Rows from block 5 of a small image embedding model, named by matrix and row number. Rows with one number belong to one neuron. Each number is 50 + 12 x the weight over its row's rms, rounded and kept within 0 to 99. All counts start at 0. After the name is the row's rms in percent of the matrix's.
After each neuron's rows are labels from the 100 images, of 14976, where the neuron reaches its highest value: "top examples" is what is common among them; "lies over" is the class under the peak. Only what is clearly more common there than usual is listed. The data: rendered rooms with furniture. In brackets: how many of the 100.
# fc1: MLP up (model.blocks.5.mlp.fc1.weight, 1152x192), inputs 0-63
# fc2: MLP down (model.blocks.5.mlp.fc2.weight, 192x1152, transposed), outputs 0-63

fc1.196 029:54 54 47 48 50 50 11 48 60 52 51 49 38 55 49 47 50 44 77 51 48 57 49 56 45 51 51 49 47 51 51 50 56 54 53 53 42 63 92 51 42 33 49 48 48 51 47 70 61 46 62 48 79 48 43 28 55 47 49 52 57 50 48 50
fc2.196 053:50 51 53 48 49 49 99 47 51 53 58 50 50 49 55 50 50 47 36 50 55 48 48 46 47 52 52 49 49 55 49 54 51 51 45 56 55 42 40 49 53 57 54 51 50 50 49 33 44 51 49 56 51 50 50 48 46 45 47 48 28 51 53 51
top examples: floor: labyrinth (27)
lies over: floor (96)

fc1.529 033:68 46 51 51 49 51 55 48 84 48 53 51 78 51 31 48 50 52 63 49 55 49 53 49 54 48 50 52 51 51 46 49 50 31 45 41 53 48 19 45 47 50 55 56 51 44 54 43 50 45 54 53 50 52 51 00 54 47 50 50 50 50 48 51
fc2.529 049:34 53 46 52 53 49 48 50 00 48 35 51 38 50 59 48 45 44 32 59 41 52 50 46 84 52 48 50 52 48 49 45 46 55 54 68 50 52 61 51 49 45 50 47 49 52 52 59 50 52 46 47 38 55 56 99 50 49 51 51 67 52 52 57
top examples: count: four (40); floor: diamond (28)
lies over: floor (68)

fc1.433 038:55 44 52 52 50 51 55 49 62 53 99 48 49 50 49 51 46 49 46 47 49 48 51 49 67 48 48 43 50 51 47 54 47 48 51 31 53 45 47 55 53 50 50 48 50 50 48 43 50 49 52 50 56 55 43 07 51 50 51 51 72 49 50 50
fc2.433 041:34 57 48 59 44 51 38 49 00 50 17 54 57 45 61 51 56 41 56 49 34 48 56 53 41 48 50 41 50 57 53 44 61 47 65 53 46 71 37 46 47 48 36 52 55 51 52 53 50 57 51 49 58 45 49 99 38 48 51 55 42 54 51 53
top examples: floor: brick (44)
lies over: floor (85)

fc1.625 036:54 49 53 50 65 50 55 53 49 50 48 52 47 49 54 62 47 48 99 51 54 51 51 47 49 48 61 57 48 49 50 58 54 41 50 24 43 57 50 51 51 53 51 50 49 54 53 69 50 47 50 49 68 54 49 55 50 50 46 46 81 47 51 48
fc2.625 055:41 53 53 57 52 40 40 49 52 49 64 44 55 56 49 51 51 49 00 53 50 50 50 45 59 47 50 39 49 52 49 50 52 56 55 62 51 56 50 47 52 48 53 50 48 53 45 49 48 57 62 48 43 51 50 53 48 42 45 46 42 51 52 51
top examples: floor: diamond (33)
lies over: floor (90)

fc1.89 038:52 46 48 53 49 43 27 47 21 47 52 48 60 45 45 37 50 43 47 48 48 50 52 52 50 46 48 52 43 55 54 49 52 99 59 52 53 99 83 52 29 30 60 50 51 47 54 50 49 37 53 53 49 47 48 20 55 50 47 50 49 54 50 46
fc2.89 063:54 49 49 59 48 46 64 51 77 54 54 53 34 54 50 47 51 50 81 50 51 51 48 41 16 56 52 48 50 54 50 51 49 41 48 46 51 11 18 48 49 56 43 49 48 46 39 60 53 49 34 56 58 50 45 30 51 49 49 49 53 52 44 61
top examples: floor: triangles (33)
lies over: floor (97)

fc1.715 037:51 46 48 55 51 50 49 46 85 54 78 45 50 59 54 51 50 51 51 54 59 49 48 41 51 49 47 42 53 54 49 49 46 53 51 48 38 40 48 53 50 51 49 54 48 54 46 19 40 56 41 51 32 48 39 25 51 73 49 49 57 52 42 51
fc2.715 041:47 50 32 35 46 54 82 51 21 54 29 50 68 49 54 42 54 46 60 49 49 32 55 65 53 55 40 45 53 51 51 45 46 51 59 98 44 49 53 47 47 45 47 46 62 47 50 60 62 32 43 57 48 44 48 68 54 46 49 50 28 54 49 55
top examples: floor: woven (35)
lies over: floor (97)

fc1.116 059:71 52 48 62 52 58 18 51 40 00 55 54 59 51 52 44 44 52 48 44 52 50 50 54 47 59 42 53 34 48 47 50 52 71 52 52 37 71 96 53 47 44 49 32 47 46 55 60 47 43 53 50 48 50 54 35 28 35 69 52 36 46 53 49
fc2.116 086:53 49 33 51 50 43 65 51 72 50 71 47 51 52 52 40 50 51 70 50 53 50 49 48 67 49 50 50 50 52 51 51 48 29 50 48 54 44 18 57 46 56 51 46 47 46 41 16 33 51 39 52 44 54 50 65 54 35 47 42 52 50 49 50
top examples: floor: triangles (48)
lies over: floor (98)

fc1.11 039:39 51 51 56 59 42 45 51 32 56 47 49 50 52 58 56 51 48 47 57 58 48 50 45 44 49 47 46 50 52 50 53 47 50 55 52 47 51 74 51 56 48 46 46 46 61 49 43 51 53 29 49 57 48 54 99 43 50 49 53 51 49 49 51
fc2.11 059:50 41 49 41 46 53 60 48 68 54 80 50 54 49 40 50 57 52 54 46 54 47 51 62 31 52 49 47 51 51 51 51 53 48 52 39 48 52 31 48 50 52 50 48 51 51 44 71 59 45 65 56 55 42 47 00 47 47 46 44 33 49 50 44
top examples: table (34); floor: dotted (25)
lies over: floor (81)

fc1.469 029:49 54 57 55 49 51 58 50 28 52 07 50 50 55 55 53 49 49 22 60 52 48 50 45 44 47 49 40 50 50 49 46 50 42 46 45 50 42 52 51 53 66 54 57 45 64 46 47 58 56 48 49 38 47 48 51 47 65 52 53 31 47 49 49
fc2.469 025:37 48 47 40 48 60 32 44 91 51 53 49 39 49 38 48 50 44 98 49 57 45 52 54 51 54 53 50 48 49 52 47 21 52 43 43 39 54 64 49 52 38 45 48 54 47 45 56 50 33 52 56 72 49 64 47 61 61 47 61 83 48 52 52
top examples: floor: woven (45)
lies over: floor (88)

fc1.218 405:60 50 50 54 50 40 50 50 44 22 61 50 47 50 43 50 99 49 31 50 50 50 51 52 50 39 50 52 50 34 94 48 50 48 47 37 50 50 50 48 47 63 50 70 50 51 69 57 67 50 51 50 63 65 62 46 62 38 55 50 60 50 13 52
fc2.218 236:48 46 36 51 51 50 50 50 50 50 51 47 47 46 46 52 54 50 50 50 50 50 55 57 53 47 22 51 44 49 50 51 50 51 49 41 65 32 47 58 45 64 44 78 50 50 62 47 53 49 63 43 50 56 50 47 74 39 50 52 50 47 49 48
top examples: floor: plaid (100)
lies over: wall (65)

fc1.177 418:50 54 50 49 36 51 63 50 51 48 50 49 18 41 63 49 85 46 50 66 50 63 56 51 48 50 85 42 62 50 95 24 50 50 49 50 60 63 50 50 51 52 50 78 40 45 62 61 49 52 50 37 51 50 99 49 50 59 50 51 41 51 50 53
fc2.177 309:36 52 52 42 15 50 36 30 38 50 51 49 43 50 58 30 49 51 50 50 47 07 46 50 59 47 48 32 53 59 71 49 50 50 40 38 44 50 56 50 39 72 50 69 33 42 56 48 51 58 48 50 29 51 55 52 48 50 29 51 48 53 49 50
top examples: floor: grid (87)
lies over: ceiling (39)

fc1.105 034:47 54 55 48 39 53 51 50 33 46 40 50 65 51 48 42 52 56 57 50 50 47 49 58 50 52 50 50 49 54 49 49 27 50 45 80 48 44 58 48 41 51 62 54 49 49 46 57 66 50 49 48 00 50 53 27 54 49 48 56 63 51 49 53
fc2.105 047:86 46 49 45 50 54 50 48 55 49 66 51 30 47 52 58 50 52 65 45 42 54 50 34 49 52 55 71 64 49 49 52 48 50 44 00 52 53 50 51 47 49 44 54 50 54 67 44 40 51 53 55 99 50 50 48 47 52 59 52 52 50 46 47
top examples: floor: rays (75)
lies over: wall (69)

fc1.233 421:62 45 51 51 19 25 74 26 74 54 54 53 56 50 53 52 50 26 42 32 60 50 50 23 45 49 80 50 50 51 50 51 36 87 50 51 52 52 38 55 51 56 51 49 61 41 40 38 50 48 50 75 51 50 50 50 51 61 49 49 47 57 50 51
fc2.233 295:15 52 48 70 50 50 26 47 51 50 56 45 42 49 50 47 51 50 51 48 52 50 54 49 48 50 47 48 40 51 56 49 50 46 47 50 50 52 72 48 50 51 50 50 49 43 51 50 51 73 32 51 50 50 64 41 49 43 50 50 46 49 50 50
top examples: floor: crosshatched (99)
lies over: wall (69)

fc1.394 035:56 55 53 46 35 61 37 52 78 47 13 51 51 48 98 49 50 52 53 52 77 49 50 49 58 53 56 52 51 45 51 44 51 42 50 48 54 33 52 50 47 59 50 58 51 44 45 54 53 55 49 45 51 52 48 49 47 71 53 47 51 47 49 51
fc2.394 055:52 59 51 47 55 54 66 50 49 47 46 49 50 50 39 57 47 49 48 52 46 50 50 54 45 50 49 62 50 50 50 52 44 52 49 47 52 64 50 48 50 40 53 52 57 50 71 27 42 49 58 50 50 50 55 68 53 46 53 46 51 49 50 44
top examples: floor: rays (51)
lies over: floor (67)

fc1.700 052:64 45 51 50 46 53 24 47 81 49 63 49 49 52 46 45 49 49 65 46 77 50 50 50 58 49 52 53 52 50 50 48 52 45 45 50 54 46 36 50 47 56 53 55 51 39 46 52 46 46 59 52 52 52 41 00 52 62 52 48 56 50 47 48
fc2.700 092:49 57 46 54 50 49 60 47 12 50 00 52 50 49 58 49 47 46 44 52 26 49 50 50 55 51 44 50 50 50 50 50 48 51 51 58 44 50 60 49 49 45 53 49 55 50 63 38 49 52 32 47 45 54 55 99 52 46 50 52 50 51 51 56
top examples: floor: diamond (31)
lies over: floor (77)

fc1.296 032:62 53 50 59 54 49 53 48 50 54 88 50 57 62 49 55 48 44 60 50 54 49 49 50 44 46 49 47 49 56 48 56 37 65 60 51 44 68 78 53 36 43 52 50 48 58 41 55 52 24 38 55 63 49 46 55 56 63 47 52 49 53 48 51
fc2.296 058:41 44 48 50 46 48 64 48 46 60 50 50 59 48 59 48 54 48 54 50 55 44 50 50 50 55 49 46 51 54 55 50 54 53 60 45 50 52 36 48 43 50 46 49 51 48 40 46 51 50 50 56 42 46 48 43 47 43 50 51 59 54 50 54
top examples: count: four (40)
lies over: floor (96)

fc1.260 050:50 50 54 56 40 51 45 50 54 49 46 49 52 52 75 42 51 51 53 50 51 50 49 51 54 50 48 45 49 52 49 51 22 50 58 56 47 24 61 53 49 51 51 53 49 55 44 54 56 50 50 45 42 56 43 50 49 75 50 51 39 50 49 51
fc2.260 082:57 48 47 47 46 51 62 47 46 54 42 54 50 46 49 51 54 47 63 46 47 48 51 55 33 52 49 60 55 51 52 51 54 50 46 34 51 65 50 48 51 49 48 51 58 49 58 26 48 49 53 58 70 45 54 52 50 46 53 50 53 53 50 49
top examples: floor: triangles (45)
lies over: floor (91)

fc1.266 069:50 49 51 50 52 49 61 50 67 49 35 50 44 52 52 48 51 52 50 53 37 50 49 50 51 48 49 50 52 49 49 43 27 30 47 43 49 48 26 45 52 53 53 54 50 55 49 34 53 73 48 47 50 51 49 43 49 46 50 50 46 51 46 49
fc2.266 119:41 51 49 49 51 55 45 53 42 46 59 52 42 50 48 52 48 51 46 52 48 52 51 51 50 47 50 51 50 47 48 48 51 53 51 50 50 52 86 52 52 48 51 50 45 50 56 75 47 45 54 52 47 49 53 52 51 51 50 49 48 49 52 49
top examples: table (40); black walls (27)
lies over: wall (68)

fc1.200 043:45 51 50 53 56 47 48 52 42 51 45 50 41 48 68 53 50 45 47 53 50 50 50 46 47 51 50 51 48 49 51 52 50 53 53 49 48 50 67 50 57 39 46 45 50 54 59 50 50 53 26 49 55 47 55 99 46 68 51 48 48 49 49 48
fc2.200 066:54 47 49 38 50 49 54 49 79 52 61 49 57 50 42 50 52 52 48 48 51 46 52 59 46 45 45 49 49 52 52 51 50 46 61 56 50 50 38 53 52 51 52 50 47 48 38 51 50 42 65 51 49 47 50 00 49 44 45 45 24 49 50 48
top examples: count: four (43)
lies over: floor (84)

fc1.226 028:75 53 55 47 50 55 33 49 92 49 45 51 49 57 47 51 47 54 49 47 69 52 50 45 48 46 48 52 53 39 48 57 45 00 60 47 43 20 49 51 48 47 38 53 50 43 48 50 48 59 56 50 50 53 57 49 65 60 51 49 47 39 49 51
fc2.226 044:18 52 58 53 42 50 61 51 00 46 32 52 52 41 53 52 61 39 51 46 44 44 51 57 70 46 55 49 52 53 53 49 49 73 47 63 50 74 65 55 48 52 43 60 59 57 50 24 41 54 50 48 43 52 38 65 48 46 56 53 71 54 52 51
top examples: floor: crosshatched (34)
lies over: floor (99)

fc1.285 031:66 51 46 34 39 53 27 50 43 50 33 49 29 57 42 46 50 50 28 48 24 54 47 56 49 53 52 51 55 39 50 53 45 49 64 35 52 43 70 60 49 35 47 50 51 38 69 52 52 58 60 47 75 51 47 60 41 56 53 48 38 52 48 55
fc2.285 043:50 58 51 48 49 52 50 52 75 47 58 52 50 44 52 50 51 52 83 47 66 46 49 53 56 48 46 55 45 53 52 52 51 50 44 78 49 52 46 52 49 55 50 54 52 50 56 35 37 48 49 41 46 58 47 40 49 42 50 46 56 51 52 47
top examples: floor: woven (28)
lies over: floor (77)

fc1.411 040:56 46 50 50 47 50 66 50 61 44 52 51 57 48 76 43 51 49 59 51 60 50 53 50 48 49 50 51 51 50 49 47 05 51 50 40 47 47 41 48 34 59 64 58 51 54 50 52 47 44 60 59 51 48 47 23 56 59 48 46 49 48 49 48
fc2.411 062:55 58 49 55 53 48 40 50 49 50 44 51 41 55 26 51 47 50 52 53 42 51 46 49 49 52 47 48 47 48 51 47 51 51 52 55 53 48 61 50 50 43 48 46 45 44 57 51 52 50 47 44 52 51 51 76 60 54 51 50 82 51 49 52
top examples: count: four (38)
lies over: floor (91)

fc1.491 032:77 51 62 44 47 59 53 50 61 41 45 52 52 37 47 50 47 53 57 44 37 50 52 52 60 50 54 58 54 43 51 49 54 34 44 40 49 48 40 51 39 54 61 54 54 36 55 57 45 49 70 49 30 53 50 30 63 50 51 47 47 44 53 48
fc2.491 051:46 56 50 58 52 50 35 52 28 45 52 49 21 51 55 49 48 46 46 54 49 51 48 49 62 46 57 55 49 48 50 50 49 50 48 75 53 50 50 51 50 47 48 55 50 50 55 39 37 59 46 43 49 60 53 99 52 59 59 52 70 50 50 52
top examples: floor: diamond (54)
lies over: floor (97)

fc1.265 027:41 48 55 43 52 50 51 49 53 59 57 47 32 49 29 57 48 50 46 54 37 49 54 42 78 48 46 51 54 51 50 56 48 50 34 54 57 20 52 52 56 61 35 47 50 49 65 29 34 57 33 53 43 44 48 41 55 46 53 47 61 50 48 51
fc2.265 050:46 48 39 48 45 51 49 48 48 50 52 48 57 42 59 34 53 48 50 47 46 40 52 60 09 47 51 44 49 48 49 49 55 49 60 59 19 58 32 51 49 49 50 51 55 50 44 48 50 50 50 48 51 56 45 46 45 45 46 51 32 52 49 52
top examples: floor: brick (38)
lies over: floor (73)

fc1.623 394:50 50 49 53 49 25 50 50 47 47 51 49 41 50 51 53 97 49 40 50 50 50 51 51 48 50 50 51 51 27 99 36 50 49 49 37 50 56 50 50 47 71 50 84 50 50 78 81 54 61 51 49 50 74 86 50 53 47 51 50 50 51 36 45
fc2.623 309:42 46 50 49 50 57 50 53 50 49 43 46 43 50 47 51 50 50 49 92 50 50 50 50 65 46 19 50 47 50 59 26 48 70 49 27 56 36 50 55 32 52 47 80 34 49 60 49 58 59 50 08 49 67 73 46 53 43 50 60 47 49 25 50
top examples: floor: plaid (77)
lies over: ceiling (51)

fc1.657 026:52 55 48 47 46 53 38 50 52 46 50 51 38 50 67 45 50 53 69 48 21 51 49 55 41 56 55 43 50 47 50 47 20 58 50 60 53 55 99 48 39 48 54 57 49 48 50 66 50 47 50 45 40 42 37 01 51 50 48 48 57 53 50 50
fc2.657 050:63 56 52 44 51 46 51 50 63 49 59 49 51 51 48 49 46 55 52 52 50 62 46 47 18 51 50 55 52 51 48 51 63 51 47 50 65 43 42 47 51 53 58 48 52 45 62 42 44 49 50 55 52 50 54 50 58 55 49 43 05 47 49 46
top examples: floor: crosshatched (41)
lies over: wall (67)

fc1.444 031:52 53 55 47 44 51 46 54 48 35 06 49 49 50 54 53 52 54 41 51 38 51 53 45 49 57 54 61 53 44 50 48 27 16 46 51 57 48 47 50 51 58 49 60 51 40 50 22 49 85 50 47 63 47 47 41 46 64 51 45 61 49 50 50
fc2.444 045:48 53 31 45 52 56 51 58 68 47 74 49 55 48 46 46 45 56 62 51 56 52 51 51 67 50 48 56 49 45 47 53 47 53 47 69 54 41 44 51 44 47 61 49 56 52 55 56 40 27 55 47 26 51 52 56 52 51 51 43 64 46 48 45
top examples: floor: crosshatched (29)
lies over: floor (80)

fc1.586 054:47 50 50 41 53 49 78 52 07 50 22 50 54 50 53 50 51 50 37 50 47 51 50 51 41 51 46 50 49 50 50 53 42 51 55 40 49 51 53 50 50 52 50 44 51 48 54 46 49 52 60 51 74 50 55 99 49 35 49 50 36 49 53 50
fc2.586 073:48 47 51 52 47 50 02 50 96 50 79 52 45 49 46 50 55 50 51 44 50 48 49 50 47 48 53 59 49 50 52 48 51 49 45 55 50 50 41 52 51 55 44 54 46 50 36 51 52 50 51 47 55 50 45 00 47 58 52 50 73 50 50 46
top examples: floor: grid (43)
lies over: floor (92)

fc1.76 468:65 43 50 72 36 48 70 38 49 50 53 97 49 54 58 44 98 49 50 50 54 50 50 42 50 50 50 50 54 50 64 52 71 50 47 50 50 45 17 47 46 46 50 49 51 68 64 40 52 35 46 58 49 45 52 49 50 38 50 55 61 56 32 51
fc2.76 347:49 51 50 70 46 50 46 50 21 57 44 93 51 43 75 48 50 50 56 49 51 51 64 50 44 50 48 50 49 50 71 25 84 46 49 50 48 51 51 50 50 50 27 46 49 90 50 47 50 37 46 50 51 25 50 50 30 49 44 89 38 49 52 49
top examples: floor: wood (100)
lies over: wall (73)

fc1.588 253:50 59 50 04 49 51 48 37 51 00 50 54 48 50 51 50 50 51 51 70 65 50 50 50 47 54 60 50 54 46 50 52 35 48 20 53 51 47 51 50 50 54 61 52 50 34 55 51 62 74 51 50 43 40 51 44 55 43 50 51 51 49 41 50
fc2.588 206:51 50 47 48 50 48 50 50 50 51 55 50 26 50 50 50 50 51 50 97 55 42 51 48 80 51 49 47 50 49 50 56 48 50 47 48 56 49 49 84 50 65 48 50 50 45 50 48 20 51 50 54 64 50 50 52 50 50 50 51 36 50 53 67
top examples: floor: rays (100)
lies over: ceiling (35)

fc1.315 037:50 46 51 56 60 44 37 49 53 50 58 49 53 52 34 49 49 47 69 51 55 49 51 48 38 46 49 52 44 55 46 52 50 72 52 51 48 55 50 55 44 32 55 46 50 48 53 53 52 30 52 55 49 53 55 46 48 40 45 52 70 51 49 48
fc2.315 047:56 48 51 56 48 46 76 48 49 57 43 47 58 52 65 48 55 46 40 50 55 47 50 42 50 52 50 33 47 55 50 42 42 41 52 53 48 55 46 48 46 50 49 49 43 53 32 51 50 55 46 49 57 55 49 51 46 49 47 51 47 54 51 55
top examples: floor: triangles (25)
lies over: floor (90)

fc1.690 279:73 50 50 52 50 56 50 51 63 48 62 59 49 51 49 49 99 50 54 41 46 76 51 50 49 49 76 50 50 62 50 48 50 37 50 47 22 50 52 34 51 50 50 51 65 54 57 11 50 48 49 51 63 49 37 35 51 48 49 54 63 33 50 62
fc2.690 183:49 41 51 51 51 45 51 48 52 52 54 49 33 49 48 49 46 35 62 50 50 17 50 55 50 50 36 51 23 43 56 54 58 49 47 45 61 49 52 50 51 51 51 48 50 50 51 58 45 48 48 51 52 53 53 49 54 51 42 74 53 49 51 49
top examples: floor: labyrinth (56)
lies over: floor (99)

fc1.517 043:46 53 48 54 51 49 00 48 23 49 49 50 48 46 46 52 50 48 68 50 52 52 51 53 43 51 56 54 44 48 54 49 68 71 43 56 48 71 83 49 40 31 52 50 50 40 55 71 50 35 60 50 47 44 52 37 47 49 49 50 54 50 49 47
fc2.517 080:68 48 49 51 50 40 89 49 71 53 57 46 50 54 53 49 48 50 32 49 57 49 50 43 57 52 49 47 49 52 51 53 43 45 50 48 50 28 44 48 50 51 52 49 50 50 45 44 55 53 44 53 69 52 50 46 49 44 43 46 27 51 51 50
top examples: floor: triangles (45)
lies over: floor (92)

fc1.97 038:36 57 47 45 48 50 54 56 50 50 59 54 58 50 53 51 51 54 45 49 23 45 49 47 55 53 52 46 50 51 54 48 47 50 40 63 53 51 49 47 51 54 45 50 48 49 47 57 50 53 40 50 49 46 45 62 49 39 52 48 50 50 53 51
fc2.97 053:49 37 47 45 52 52 36 49 50 51 68 48 46 47 49 51 43 56 49 47 47 61 49 53 22 48 50 55 50 46 45 55 68 51 51 38 47 48 58 52 51 51 61 51 51 51 52 54 44 45 62 56 38 48 48 00 51 41 51 50 42 44 48 35
top examples: floor: crosshatched (33)
lies over: floor (80)

fc1.386 392:53 50 50 53 49 28 50 50 47 48 50 50 39 50 51 52 99 50 39 50 50 50 51 51 49 50 50 51 51 32 99 34 50 48 49 36 50 55 50 49 47 71 50 83 47 50 80 77 52 59 51 49 50 71 89 50 52 46 50 51 50 51 38 47
fc2.386 270:43 45 51 50 50 52 51 52 51 49 46 46 39 49 50 50 50 50 50 81 49 43 50 52 74 45 18 50 45 50 59 34 48 71 50 25 49 38 49 55 31 52 46 85 33 49 63 48 59 59 50 09 46 62 64 46 54 41 50 62 49 49 29 50
top examples: floor: plaid (86)
lies over: ceiling (54)

fc1.356 046:57 50 46 46 56 50 58 51 58 51 30 51 38 52 50 54 51 51 20 55 57 46 47 49 43 49 50 52 55 50 49 51 37 38 48 43 54 26 30 45 58 55 40 42 49 60 50 46 59 64 42 51 66 53 55 61 38 42 49 50 44 50 49 52
fc2.356 079:30 50 54 48 50 54 33 49 42 46 50 50 49 46 46 54 50 54 59 50 51 53 50 56 58 47 48 47 45 45 49 48 60 52 54 53 47 65 83 57 49 49 51 53 45 54 53 58 47 50 65 45 38 50 49 53 47 51 51 47 61 49 51 45
top examples: count: four (40); black walls (25)
lies over: wall (75)

fc1.24 053:46 52 53 44 48 49 50 52 18 49 00 52 51 48 46 50 52 54 46 52 40 49 50 52 50 52 53 50 50 49 50 50 46 40 45 54 63 48 47 48 52 47 51 48 51 48 67 39 51 51 51 49 40 50 57 99 47 24 50 48 49 46 51 51
fc2.24 082:54 50 54 49 53 50 41 50 87 48 99 50 42 52 46 52 48 51 47 47 50 55 48 47 42 44 50 55 50 45 49 49 51 50 48 54 49 48 50 50 53 50 49 50 43 52 49 77 48 52 55 41 74 54 53 00 50 59 53 48 35 47 52 45
top examples: table (35)
lies over: wall (70)

fc1.130 031:58 43 49 54 60 43 47 48 17 49 53 51 74 53 23 40 50 44 90 39 49 48 51 55 52 43 51 54 49 57 46 51 47 68 60 46 50 78 54 52 32 20 59 47 51 43 63 57 50 26 59 53 50 44 50 52 57 50 47 51 52 48 49 51
fc2.130 039:61 49 54 63 50 36 67 48 77 52 34 51 42 57 56 46 53 43 38 57 52 44 48 24 36 52 49 48 49 57 51 43 49 44 49 62 55 49 37 43 50 55 42 49 41 47 28 41 53 59 45 49 72 53 50 50 45 50 51 45 38 56 53 64
top examples: floor: labyrinth (26)
lies over: floor (100)

fc1.475 032:46 51 58 55 33 60 36 50 49 49 46 49 56 44 50 53 49 53 30 50 45 49 52 47 86 50 45 44 52 48 50 48 51 51 44 68 53 31 56 58 47 54 57 51 51 42 53 48 54 55 56 48 00 49 43 43 44 52 56 54 43 45 49 48
fc2.475 045:54 47 47 42 48 51 71 50 31 46 58 56 42 47 50 51 53 47 84 49 41 51 54 60 00 49 64 56 49 48 50 51 37 37 51 40 49 57 43 51 50 44 41 57 59 51 51 34 48 49 35 58 99 50 50 57 51 61 55 55 48 53 49 49
top examples: floor: wood (38)
lies over: floor (73)

fc1.359 026:18 56 53 52 49 54 46 53 58 50 66 53 60 48 48 53 50 55 49 50 54 49 55 46 51 51 57 41 48 54 53 50 50 55 26 74 55 41 67 48 52 48 44 54 45 52 50 60 51 57 36 54 34 44 43 30 49 44 51 49 59 49 51 49
fc2.359 053:70 38 41 33 53 49 53 46 48 52 56 44 64 49 57 46 47 52 49 49 51 54 50 52 28 51 49 51 51 47 47 54 53 46 57 48 49 49 46 50 49 45 58 48 55 49 44 48 46 50 55 51 47 49 48 49 52 43 49 50 00 48 50 44
top examples: floor: crosshatched (38)
lies over: floor (73)

fc1.761 028:72 50 50 54 60 49 42 47 61 57 99 50 43 50 53 56 46 44 48 51 57 51 50 42 50 44 49 49 52 48 47 52 71 50 55 36 48 51 54 51 53 41 50 46 50 54 49 51 36 51 26 53 87 50 44 64 52 87 52 54 38 47 52 48
fc2.761 040:01 49 50 50 43 45 64 46 41 50 22 49 74 49 51 49 55 45 45 50 61 46 55 64 65 48 46 32 46 52 55 51 44 53 66 62 40 68 31 49 44 46 50 50 52 49 41 54 50 52 63 54 02 47 49 68 49 32 50 51 99 56 52 54
top examples: count: zero (41); floor: studded (30)
lies over: floor (89)